Rows from block 2 of a small image flow-matching model, named by matrix and row number. Rows with one number belong to one neuron. Each number is 500 + 50 x the weight over its row's rms, rounded and kept within 0 to 999. All counts start at 0. Numbers have three digits each. After the name is the row's rms in percent of the matrix's.
Before each neuron's rows are labels from the 100 images, of 14848 (inputs lightly noised), where the neuron reaches its highest value: "top examples" is what is common among them; "peak on" is the class under the peak. Only what is clearly more common there than usual is listed. The data: made-up waving flags. In brackets: how many of the 100.
# fc1: MLP up (model.blocks.2.mlp.fc1.weight, 512x256), inputs 0-127
# fc2: MLP down (model.blocks.2.mlp.fc2.weight, 256x512, transposed), outputs 0-127

top examples: ring (25)
peak on: emblem (29)
fc1.438 113:502459481550532572541555521548492514444491522507513500504588436563521474530504500444557518473426605500368478481549505413500521492530444513541485565488539551557531503503542357454451432475494450565468521534526468462483458574510456510586476555550474490468549560523445539461479454539484449435485590415610478573427408563440490499514432639426610540547527459538551474525451392531545458575523
fc2.438 116:493518508513462529566560572544481497532498546552506546477519498557552503509472504444506452566515369536504530477429518426519498529472506482544549428507533451517514527474470443433499514479468441531547542558513495543441596501507461477456561522543478458580555497578469524439517461471484562483544531451553423401517601471508550548448437613405501511527511520528555524421421605504546498522445

top examples: white (75)
peak on: flag (89)
fc1.148 087:476605522485503523563483407510510540571531472579494495442535479510494451464528526517595533534472461512572495517472509411454466495512447474562450514517468482498565554521467497439593510452482514473539489470490462481566506496503478404548498448537582460517516434378385524511286446546468583448538569452519521426503457544493609425498505515384485448530453447525551523518535470483521498634411
fc2.148 091:465624579549455424500456460445413454549512512519525448543658566551545444561417525511460550470484565475468515452523419521507480523448493522524523501510501506561590469504547526474545532508498497483599471469510505457476499548440503496561546558522412486552492557461491493549405485488556523436503521494577423606491490491515515553592478474468496450536466559404481520439505505492547553545550

top examples: white (51)
peak on: flag (74)
fc1.116 105:524490608626459513503490515497452522494517459507505461501567468409519598520549475484488430505544527559368577413609528504419599530441501405495528508532493631525458542470549496471477471575467551466516499523608575492513497510460520417516485525587516507525442486504574516460566373597437559562387521528513545498530501480409541503457490493492501542503451407534471468526541516492522588515499
fc2.116 080:405539579531409532512486465507425433447480546480450436577536525521433517543502521473511448464521504526493510431461450515470492491530548535493517519492456528509476418523555424467509480535520500483443454528398459524478499554600466394514542588503543519474504495523376590484571512338590609526486513450491505486468551455491565440537484550519558515493517680570567441288524499487513478617516

top examples: ring (32); crescent (25)
peak on: emblem (58)
fc1.441 137:528465383473531571521504491529406518481522418571551447400570430587390575560565584433538520569591530473504528521455586469518432549459483492429524493528402493541372526544461471450477493535535547519469595660530523477524515501609486510534451482582501456513461523481501556459466523509514563499506603554529499561498460466524531556475555515544478561419381438517541523511529497397519512437494
fc2.441 135:510527537475426545505412628403409530560501458534648461557468512476457510524554485446548481575507469544460491493536432470507492468501487515503477459540512538500481477491529530629370480527544462477435460378522499510522508556503591567485513475487644537517466513494510393511526506482515533449487432497506480554529467526490452458604470506524504476584477517557459473543515487603497523517507

top examples: red (100)
peak on: emblem (31)
fc1.507 126:476375495515583507567423447503491501487499469466472425479592516539485469495483478517531495470511396490485511478506641507456514486455527502591441547401499473460502466553562375523487510536546513523429536504512502408451676548533460476596528529535493473477495629510418551464515478564503483426453578462586550538462383489509513499458480442418555569499537523482566553499454477574546506487430
fc2.507 142:487524429484498515510485482446519569524480414455566429429398474511502450535556569522458490490521395498451493491505482444488505533482486489377438504574455504584507502594588503489481526531473540473457510459462484526425696519532469481539498589492472518465474451447475523520426468521513459458490549510488441606553374502510668501592542627639500470498423503525457457516577522526517497563510

top examples: many stripes (57)
peak on: flag (90)
fc1.67 100:529447490446490503542485497522428468551569459541411469457547488441538493524613606518485446577528554450567534515511469442444542525408540451430434404555491497548377532565521498527480545614459502527507548559472578449480509579556493488522567474563449495444493496580413512579570491512481475549475483457496527468572465506576555571601492482492476477491541484436488552467498491554532522539471
fc2.67 081:515510564533507411546521442622527486467553463581569485508423514449580492473532559430477470597479529558481452519507492498527508449446519457526465494438605491501478558509529446482480471569509537492551427590560507494526496507517483579589412525508589495622461518482518507561522523483450500493526484542517536574526528464464405546609491502495471436522589506570494465454535485505554500405482

top examples: yellow (84); blue (66)
peak on: flag (93)
fc1.312 113:468442395494538491524457432573444565622524549537513484422456498520508471507455553526426539432491551473446564428602487480530518524532442486474536435528501571530481464469522552427458506451492509568525528547556505508445535512585414446504381455554502467413454425493489577408536520467479427551531508346575480450484484420480345486529460566587502588425457521531443462448505448463464495506515
fc2.312 101:425483419455591485404481429584468447548608420517554466369426487516492564462545436546578450584512392490460532459547595456488479556357520414521502457552482484494518493457546466525535513466548529486470500447422519610515511494567490533505546440508537478338457637552434565478527488539514457543479466447522486563526525482499522448570529445508525560375451488425491436565470511540500564494456

top examples: many stripes (38)
peak on: flag (81)
fc1.265 147:471428494611544474531517464431487533515603505486461420500650431547509482596520515521560558508479518433462589453516494381553480465483505530499477535519440452501489489481538329483459540553561486516495518483477522460479489518497497499564447512536463507566651517522472573465450420511517518456570579554606486542476483571438498476533453577455692554544518494542517489573447418501515598514507
fc2.265 149:496501520493404537485453572414471512535557471525488572519641515542539528516548485487484433500480474490516560481496439429489487449540521542513559487502483494520560510514422508446430483497566475518572482552567450508484522498528401478547485485456539493509625524537532475417488471482539540563488515494502465419520548538500526448560427578410482576548472468472563483443424581511495508518527

top examples: yellow (59); blue (56); diagonal band (36)
peak on: flag (86)
fc1.91 101:582466350546482560486580446486492566454461564565433492458536500535513497537440456418555596562516505525490425582415522478551495481450478575535442513347461557468479505439503481562510325497514460500441512526423483457510507620529474477529538540481496470435510496421558518518549508465452499491456462438537474474481521560471477393445513555484533456467436548465455531503478543467459563427501
fc2.91 080:510439360508465470472481534536548433576478493527479514523579522533558411483553375559464508487419471487494509525545634465428481504523524480549501464537450473442390516533455537504476587422463365509522554535551522513510509521458538544511452427560493454450525512441512567506542570494549483323506466381531539504451424553525492539487433526509457438480595446496489514533505536421513531457502

top examples: ring (29); crescent (27)
peak on: emblem (74)
fc1.367 122:514515412464546566424521529478365482612537374475592450398603403565413583519586453530489517546528546500531523511474537484508458611482484489379465459519410526563392487507438503506458505387484524480535601628525538487523527516568487436557426544566503455494470472493533549538412509532513555504501626508560522542479450467491517474514631480495465555556467453429526527524518466521476499532479
fc2.367 114:494401465526494497417385602439481533440581420493519561567506525480510489563528514554418524636523464492463502564492588449518439430542488458577508533548517515429428579454470562594479492561461403569423555413597564514534481502508570503490512431479518542539581508446557330529571503444484524441499468578500447459533512411505474556584409462481505500470530463521496576595471477597527528436544

top examples: black (65)
peak on: flag (77)
fc1.409 094:530504504552469581418496427545512455591449435599521449463440482483426401403567507500545489491415481499448458409533571544459544554417528540541513419443578502516450569514486477382588556457496473490571491441544541435552525464580551496553516553502507485478385561455432524524459526585451570490471492444523525595522417520522524457436572502502544385538510562569502493496515502534488471551477
fc2.409 113:495468491598443528717501506525547500513562413569505480496472515515508458460524505489501506494435592454462556556587470391500438465492417505475503433535524445525467535489449459529604487487539607501448466482545471492576506546552512543567494489479523532502485568509582474476567454499502439564475455458532468468512521512477556444510478527537474431566428497522421444533537437495505569520552

top examples: ring (62)
peak on: emblem (63)
fc1.149 103:449525536466502638452459456485505510427384453537602408393553482553593500578429502524452542552550490538411520479488509492473540583377537480451492492572493499532528500504488512503490476663506546637558480475547494414547513456530520499469453468489499496476552517476499523409515495442462554532480495456546465547492446483508510484450544500536485525475373471467478391456525498530542384485501
fc2.149 106:575646567473564459491480445524528524360579444566429549377455462470508562532524556505462553498562516501513472488504535513551501586506453494520546479600503507521723467481562473612538493675507565576456431421470490540450511535505444494496639508477532506518388452507532506581521522526565458556483498510519469522471512500492481517398519477470520441525447465509538406505456483585478581540507

top examples: many stripes (41)
peak on: flag (92)
fc1.440 096:551436490541480437407503441548428600443523615445532533547474368482442492634536468635566454462410535507521502497449462387512516415511485429568483487468429518475502476510492459576390472526446600555521512522517516483432509561469372550663440454557600439533531467485512584457525501546455429554505562589574479483511494545530512494559485434391527402550527541422497540534435503489449487546422
fc2.440 113:533441548515504452470499407461474501547537370512528417631479406509401510608502431592577482560472405482561507460503545505527539368527542507529576468464476471484523504557494416542397533508536549528556514519517492490485506522501582524558512535489358522506457422508477464451520525495578548533562487563408480490510497614473508461506439430445542423594582459526554459469515497527516473478534

top examples: white (56)
peak on: backdrop (84)
fc1.462 081:539529507461515537547522479528435478487522457534504478481500494496509468461591592485510562566537520427520437565439523481484472532385475478472441553515407421485426491480484491582542577446506549541474443487507489428434510556568523459468508471514504449517488582516471506545550479533451493584532518461527351499545529502470531548516415456532456351527607455458458470454389501585512514492513
fc2.462 096:492520523517520540580534473451499487540510425556485497453494478563486544531501580468462521500502460541501482599535503509473454545455541468535408532516494583533507446471487450483449465496603513541528423537506562446496514547509441478570543509537512428469443595426419593519549481455544464467412504559444385514524452505520415479592509512508529426549518508525461466458357507406541543512552

top examples: ring (40)
peak on: emblem (51)
fc1.74 098:547478478488495466471449573537406505529520535590464486413442563510466569491515541483463529449452554496453488433538631505488492437472459499396500613534506487472467514439470449508330487458521554488473494485578479467468502547517387596508423493527537482582519505615564490533496535444456527527502533546465459540511573509547564465467475517536546472484509537390490452576446489382508553470448
fc2.74 081:500453453530515537511494542506493487602542465501473514465421484489507483514458600446417441476476477487511481494458469443479439429591464493488525547602505458495539434481487551355475517460452533528584418602548436467484534485531567503566503575439580463417544466534487538499485511517492542495512486448465554511504522447482450386447467491494453579457469499631463523335492558533547474411473

top examples: white (48); black (47)
peak on: flag (98)
fc1.447 096:537408437581625418511413505571449518468501502357483511541519488559462545541494388526536496480572452551552524495453570479541498476576582419428465446483490457563478511544517476517508493561495533515439588538501552459485477553456519497578401463507493504430442469549473510434575416607494466492429490559511471493542576620572403526460432463459554414530490513602498608604494503477489445577469
fc2.447 098:500524473457364495433378507547529555541511520461499672548531521527536530535494438536437460487535564500558486483557432483463619539445542456445502511473437546479487549433489566529513544477484481462537568468447473480484516521529486475455537584407501507449418503562458425479455459481533519522523615461483513475538489456499493491551429453464537377573438470379525509432475478518475428577595

top examples: triangle at the hoist (69); corner square (31); crescent (26)
peak on: emblem (38)
fc1.349 115:504518499477499624464502377566458583467488505493549385419550457535591390569436509499564470432471487535468463470524490484543603615579616535509464497530498519582588511514476509595485489503517449502481558452573460483371495533510498490536510546494531467485551492371432540389409515510513520448475512533507491590483548487505517491428572499513490413448520505557578475513522515453553454489496
fc2.349 118:461434531536599419522422559467565510469508450437552517564520538502468453566559549488449405435485518485464494470512515456507477460487526492496520504520597500412585495386482540537464497432512512537676564566525504476453509498537585505543455465476472553555593431493336397474507523500577506602540542510492480484544494483483450419562460483481498593460475508545472467508483481548508470566532

top examples: yellow (47)
peak on: backdrop (96)
fc1.406 086:556467435550498465576547498540547468540510603427439507526447500485516429518581439439430509480464464533488494461465553455452538443357532529582514452515552468501442645516471466530514553457554511595439450505452469452518487524530489513570524585508419489437465520404470525543451530578509509457476495391451514522484481538490471415550517461483534402465532433535520489534591453430518570476498
fc2.406 094:507491429505503459392564488462505497545463414447444511549391508516438570488485448402650523468490495490407495504544472524497548411659489532556484496570438466485470670546491526545517524419534540550469444466489463475472500492551503491488515455490624551621553463398484500482458478487551523446486476439466551483527552538507488550524588482493481443470565512480476532490490521565434498510524

top examples: many stripes (44)
peak on: flag (94)
fc1.27 074:454490468632492547546471519566454447586500546462573525465476504525505460464518480486487526451527474547490582489421459484505546513567421565451449501488481510467538523465530503499442353490471468542522416498521679474450531520436456514578633482499461544516445515572418511386509496481536521557454499492530418467463527508428528423516503461491509511482571438542434516514546462476621486397547
fc2.27 091:418477487426478431514526566531451492579492501495549469496483447377325593516482445464535420502540499485487593456560548490529544505451417582467429576511527500482509501464487483475415564468505474518443450397503372529524464542453478454457419505568518487492555484543574490369500602505472470549526507535524481542445505520521467528502548487513474542539512542519569500487462507497612553425514

top examples: white (60)
peak on: flag (74)
fc1.501 100:525445551527452503432557507448621543483545539397606557430456510503537583542493495583500535450443464474477517513468490511507571509508471534560365510490484471554471429561587542540504447555528488531474481599510549511490500540446493478560422604488416441491494515486505524481534508489479465397485535483536588469484531477529432598612571562504509489552479444528584540538659499502486542464433
fc2.501 093:527451528493548428588584491372513562502478492430575490520372563504449448528478451610509500457525504470477500475507410506480516496529501472544468451537509494537454390392513497436387502504492531458453523535530486529538484529487446582431518459470549544461523487466490521530582507581573449547496601498532567495541456481468615466504406499540504488596493489505432575525548502466527559440569

top examples: many stripes (54)
peak on: flag (93)
fc1.161 096:469547470554467500497532540517392543569514545501480426407610391572579481481517482498530513462484504462506514494519452453523518477501469500508493475503504468491367432425503383508432509519525471590587503479429466441387516540541459481568473464515508531502484571597480552422450442514491514533508537561521489440451452463432531545522457449547570511519435488483591502499440565456550480484468
fc2.161 087:476549474524463458595467496528446529487479495523426411514510522452466466496495501480421517479504649491530532468521459467503513442520465491496521446539504495594480519610456437445389490506534439483518593391515491473466515532517590420518481509475439499516476476487445453480465527441535525451457474594528502527463561330511521452516557406514450535425469441539533525599544491576456464522467

top examples: ring (30); flower (29)
peak on: emblem (49)
fc1.299 099:482551492521476509548507538487488461509564580502421507314584474526558491602545473504404462529495454482468440456536478471526462508527469497396488486402362524498495616501558513612517509631544555599560467458593488512578523506518489476476507459523578475557529466405505526576562520489543468466446471548562485606439461554513519539455509475476498554532428483519473504493520484424514479497484
fc2.299 108:557546557519562476449460525487457555475483425474492491335541433484480538606398567454564464437503555523484548520473484526493488493507488490355558486567483501601491520422535465622627469476472602551491548490472498531476478484525495480445481548484378500554461516409458483472494529525512456495492415473470514412463585492505449459449527499496475573585431510496574542472500489474484506494473

top examples: red (78); teal (57)
peak on: flag (72)
fc1.30 137:464444464390538513521520513444425462563569491460506499426445515450624400474566526514485471537580476298496369500487513448538470530453626448480469482484407588480502597540451460558524497488504445531495537527520483501534500517480435521545545596522493435542503467516482590504467515478497468468477532464553542583523485535523466473505509529497504494499440486447506426466495510476534508424476
fc2.30 140:486488486398559590498441485475485586522485477486463547469477502539485470524445536476559495445562477388421547554407535592458601462489418570455498577489443516491475446456548451506506431554474521537523470532472482471597498474542516481550530408550506415450505467478415523403485460451484520560495481464496491514554551449488476531533454503500500472526595554506512482554509534564461473556483

top examples: ring (29); star (25)
peak on: emblem (40)
fc1.378 089:525507519477625446535517408466484504499497510566490462378536527559513552403491520499411549382562557522488542471492503554514520371485497495474498501428455493584504551491525524413542475518481481445622384533548543481521537516530518414498415535562453524505495517322549502528544520486521469512466504557547534492483435600472460474490541592548493519536411437651463592377463507477521542393501
fc2.378 095:458460515518508552533447473522554554579467549504572576454628526476488381304495535515557479580469500514530451522519504532498477438596482451437469477438435465539415594490554516515472482465542457561426354498444530385498461481552531446495519532502521467416504536374387511548519519482475560549518498496551493471558529530495523570507467511534480584530413528375466591587468497482475497487361

top examples: triangle at the hoist (83)
peak on: flag (100)
fc1.68 121:556449453522540555511441501466522553465517405511566493511466527534423517483512532421505460595522598494509538523439525489468485497528535460589496490533515471419467374557504511546415512467504554408424530657523515448464515551456411550621503441563462442493505510592459560412487464468397510555480568537513503554508554576524483594567514505515526483488488552358524344669497490574538512495400
fc2.68 121:503502511501579525509490488439625472441470486555605402421543526508564524538503500532550430487495539503510472484487358517487491511476528534404548440530514493538603536459532545522474475487526511481373607487435508496496478495494508419523440554487447493427368484491506398505475535485486506536494515576490519545508614510505483527529415496502537552527559458580582486501478481363517495456395

top examples: green (70); red (53); saltire (25)
peak on: flag (88)
fc1.210 108:427509477490451514457518515536460532557453497630481505490559463471466549629528534489463547597469437428504494493618595470556492496570533500430542494437465553542502564450471527451447450499559482608482480550469466493494494559536517497511381543486472510510503466567458527522562448412427521460511506400498621494422463523479490479354471473511480491555539492540538431416441494520487409559477
fc2.210 091:560493528503487531478538529433443504654475482624494436526561471444556458524428541525587540439513542492454510506484465520482588531441509490414484505546508471480498504463464518507393455553445557597498501510489473555476475524450458455448542498559560638513457474530464544536508408577533420486471418397511409466460531547556536496366525525514497525526433464488421456468533467481459452564526

top examples: blue (51)
peak on: flag (72)
fc1.243 077:525490538429563483499612496467393487448476476539535515468430483373502496539507555478519553472503445598372467598365544492636500489466499510484517509624468513556491472441492507416558544541549577459459423503559431477447518463487438502517503559484388540526452440429513540430445574518483542433464502495504438478469508490513491438541628519506492474532602471559464452436471484509522408504532
fc2.243 085:521468549558511555490546540467430601509565486509590484449423497360575483554463476448509496496483510456474485589533501498417534516547357515508514528620548516495482432507421529431611436456490564473526422483439545611415507493536561497505484475473605451554541501506471518526479564489483579359552485560494459489573501512493451475565547520526505532570526495447593443478532500486527483517510

top examples: many stripes (69); blue (54); yellow (49)
peak on: flag (98)
fc1.227 089:548468425501516515553552521670487595449436448490577421473519519504572433531474505500446519528599530560520348554414462493459469485570604593483525493567495463434456466525540496503472380582543587477574552507511521493433487523485483467487565470497501484485474462553535522543579481629484505564446480499498517479518512535498492555553535498518515522459560342516525515548505465480595540551514
fc2.227 075:522575594532463452555499489452499543439572529463504524622556467497512601554360574505485495495432533416584511573461471487523463492604477504528500561437518521434499483605401511549452476618481515458500441530549560462528471500522510475525476566564566423481470455535566596557471554394574553425576527467519500545449494469495454541592462480480521458533570550502552465443517515435485543554481

top examples: teal (48)
peak on: flag (71); emblem (29)
fc1.31 090:452527626411524495515565546421630475414515561372460445437429454542532462503525510554553526534513639440558535538493426520584461502475447505583501535583526415445575522524605534517551476598522547565583527574454477508479502517561482441541410478524494454527616489446584538425523534429533544530491486554485479473548465510530443462433561519452449509532481520500446457588450461579404485438448
fc2.31 092:474480599496461489615554563428594558520489468466516523419522431549482582507463561611458492519479360554362472504479649462477456456473464504571502470579538490497552524543539515553567565555507450574506553579506465521526499538632417452521546514500524461466548479514568499479513470559487487521502548486531495562578532438481623488470480481522479479554452473493438428453499495434477524545545

top examples: yellow (54)
peak on: flag (97)
fc1.310 087:501630480495464432524521425505491480492502428589529494440514470394482403504486609462553511459544521583535547431534409507513527438571504465507423489468459581389468574484538523494543450522480466551364502542587560532550502522482510426489464522509517480593559512413472519503476493480558491541504529519485469491516613574502442599484502538549474529389510490402627462507565482416464526362370
fc2.310 093:439614451504544617530563476406445515490488546409488574466515469498424599460454522504495550457482451444483518462468648486501475448434550470556531522406479504447430567552503462558499497489420514476577487559423454505458527511490512427521545501486459509421595484456606461482452490464504496614506543523487460460503481465513548538489545531526464562443492518527483436540482498569482524409594

top examples: teal (53); red (51)
peak on: emblem (35)
fc1.490 079:553518481565532416460579460473557474564546530553478521529453517438488449493426588501551432526517482610511387544398461500463432452450471473427473467574506466533492486463470484527469398525497475513466532497469608467544538470538474450490487525512482595495417518499485535598405583482495514539407520547520544484555455514461381493481523487511490524554505462540406498474500486463466402566533
fc2.490 086:573497516481429437537551459508585585547433468490433436614444462472476560545515568489455564448522546432587477531568564519579446470598513431463510468566454517573538509596442510528433550516557515469589577468522457407451459436561566472496490461495524501443475526500510532492456550490499603492570520507402505484514526485463561481590499505484515532589529563491600556488513498551456404569508

top examples: white (63); black (54); many stripes (27)
peak on: flag (76)
fc1.2 077:493461511429500472455503521564471499560470437531576503517531490433482480450530557464546554434484418568488430474512542566508468467522462517469495488576506504459469562479527508472440559447401468453478431526375529541462485477544432587514586500558554493483464465628638503567537510489500466461494572486514508302478478456480494499576519484487497505436507631577451431464550545467437496463380
fc2.2 085:540427486475460551527514555489492572557482605480504505510522467442449540409434563478486519516448537372439500469482473443557547503440496427483501444527598503460502531513519522480481468544452442485559400607627527553515504383511526551397464597478493498522506470576386526511514549531556445439542570561456455605548559485481485543543583510485490531402488479476546408482445455510454526505609

top examples: green (59); purple (57); many stripes (34)
peak on: emblem (35)
fc1.448 102:521562592507408502471431472584441479473404464529380470517476531510527500579448443518599557499553453448547513491576477497535518495461484510498570564531524512507441525551477499536487524527493677473529447525518472484432496577565504657519504510582498505661561464542443522489501528432552543494496503442510460505504458569536537469489586517504499528456424570484457446627521480487562573503457
fc2.448 106:506578507473470481454590460557492581502504482590466357490431641501446500471579487493495556458509481533484517538530508503491514550491532477478337409578470490469558554529512466457454516507446426574454468529435471544503539480460437431479512543466504503586394476550468533516506443578487434495473474492486456514477476529506558537490433560504540507552513500504494543437459532520471539442423

top examples: teal (52); green (49); red (48)
peak on: flag (84)
fc1.217 090:501450518549499419437527480516499549488502465496535432545460513588504492531510516511473501476455494489495590466567466502344414439534493416488481498468518255453476451536477489495480444433415535471450454480407246483428495493569509472517526571559551505523546523496504526575497497493441504496574468481522549505548506518483464477504537497488473475494483516493503549503514484490516514532560
fc2.217 102:502473479467549484605535480508492518541504480463500548606471452521463503506452537476519579535532482608567465505512540550558438440455531484452482494471604628460449504467420524494472548445399512514561463522568662410392545480577483470590455413479424549494499506455500488522522438458505518440404442453469560544494494469540537519532531534505542435484511531524499526502525491500399416538516

top examples: green (63)
peak on: flag (87)
fc1.60 089:486480460559508435527471527544475536616465565484552489452593443545493519505457500545496498500456577503414505456430473454600543481498474450446485513477546497511489449526419560475478411497449492468554448517474494559452459528468412377572527443510464506482464514541440588507472500457458445538448547453536453534444495507490469522440473551532523445502472503537533483492537440379537469538521
fc2.60 100:563509510507451515529465431440469492524490463478477538496562445451449466491471461515558474609437534484564528509528503522555490506520523501495570652480485511474455424385584476479475431497552532449556471480569571528461440489464617427511479475480474451554408690490456521555505480504577499488504464477441628535444533510517425459544506395484559444511508483584515552576463545563561543522459

top examples: white (49)
peak on: flag (91)
fc1.134 095:538398514559536520513478452480453499600476565450509533417452387559465558479447488577453480552420467539444477509526582467590579446544559541421386484485466500534485496452414579516453429535522416528464582510484532481425465531450503498568458486512545453481453507469503522481443504564446409549443541512481478508409558501474466457421544435687426449537460461407531547461566587478505534574462
fc2.134 082:469428493505478532561592455469436527421462461470524484410416483482535517545531502571534508501487598500492470515489505498449471432412530459396467504521490485570517559571487617621504534562516480469506600545494524462474527504464529506554532492520470493560530475441430559514522487471566498392499480501597472485557475542504594481547530511504551518519417507533526570528472485564475495510514

top examples: many stripes (32)
peak on: flag (94)
fc1.304 102:508546553508506469462449419485472535488573353424436442487430581471488486543493545566362524521492512416488470514449449458578551480500574537452534376514461578501507536465479515508549471459484559471525462526509618479482476552564487521537571439519471419655533483533439495495477462473504461576527558603484539508535447631510519469554448552541517456489480471445524414523515444531485526485428
fc2.304 107:530577493516527401517555494485480428441680508517530457514537483546581525398548430557432442488461485516541515470459503494524520512473513510489565562486433505543556541556517511464420551475496547576474435465371448511452512506558553559543475441573475473478515548444498564424509515504447512475534470431587593411495459488544447470531558538512475516565504489423462429451471514457547545444512

top examples: black (74); white (59)
peak on: flag (80)
fc1.488 131:456492505521585492574497446465360448534612571506580493538526493480511487462557471562525492521521479485526473498548573504466508455529543483537555472453495545483492440520500456531541493473570494477422490516467512418403503526476535533458552471539577569460452701557447529451509493501526548474530566348587332558534508486484539488476531485550513464493526444383483471523304470427554468476408
fc2.488 136:522531410488502556494581494449493546414499464512514469461520544539567526497425488520424507459538584510422469477513498493486433522537489517530522513584554480564518519505487506578500513464460494484625496548521477566512473500481366500503400441536537497465486390459636511572505474512519483604524479429485638515558477395501501534484578497534486355544445473547461473551709511463507563501502

top examples: blue (54); orange (46); ring (37)
peak on: emblem (49)
fc1.359 083:490491447496492503454487434631577528476457501604470471473370533511459445456498567511464543491481596455485547493522395421525465390431526514462482402588501554559493479521501531461483460549456517564464484521442492488435543467516476420481428544484437461464519445495405537501499463511487476589533502435545533530478396407492448664445495570512482460402558535533424476559451496496494469515451
fc2.359 087:526455463469602436511572455540525379471565519587408522430400600489530479502435590493452481515420463527511544478505551485481528489467512545562466469544360481552581511485458387528460523493510423498512500535507450537513471468536592444441553475469496489512471503502484527397534503472477441581469457404542518479455546478488484367441493543528446465461560505484536592469471491508529511533549

top examples: orange (46); yellow (45)
peak on: backdrop (87)
fc1.85 096:505532401543474478524429366465544605461552522409423490466486497480539571591447463408567518554480475485561512508542476502547542420519545515485492473499510536595386422525439498414565493552570601534521488489456484526439509545538472501535429425554555493555456512470377522500497489523509412465493522473513479399494532501506532482561485492477484593546556441499475521427516535544468527584528
fc2.85 095:470554549491431519583443387420502467439441516477491485428604481498519496551560476484551512516473605451484512491535542492487528492537530508443560517563455511586379525541465552610486532536531689542455544458593471537461486492583503486491614432457501522488486430480568438520494483560470457529468405563490481560467488568520513448556543489502455533552408499482445499580463561496475502598376

top examples: black (56); yellow (45)
peak on: flag (72)
fc1.387 126:522467363486657466535507527579524525442503507448398483465507512578458518616526504538462550550522540529571467523429490502470544453389530517469428504481478473538532450491468447493587591544562642470459535539556488453490511534584520582537496414516520497529566545546383528581540540510409501525464642457493425465445494466477474568503482484552491477519535510392521494535449511600489523505501
fc2.387 119:555521539423421468396416553412488495544491564546500484465477546484548495518447423483512487462501550495462551468443440499486489535367508492506404522522510455401529508469552512541569593429466404505483493492449522493537498468398532502440425431438476493584444512534507494523451488521397510505528552458489627440459501468441451471415577550501477472471549513527433576542525495452562498389519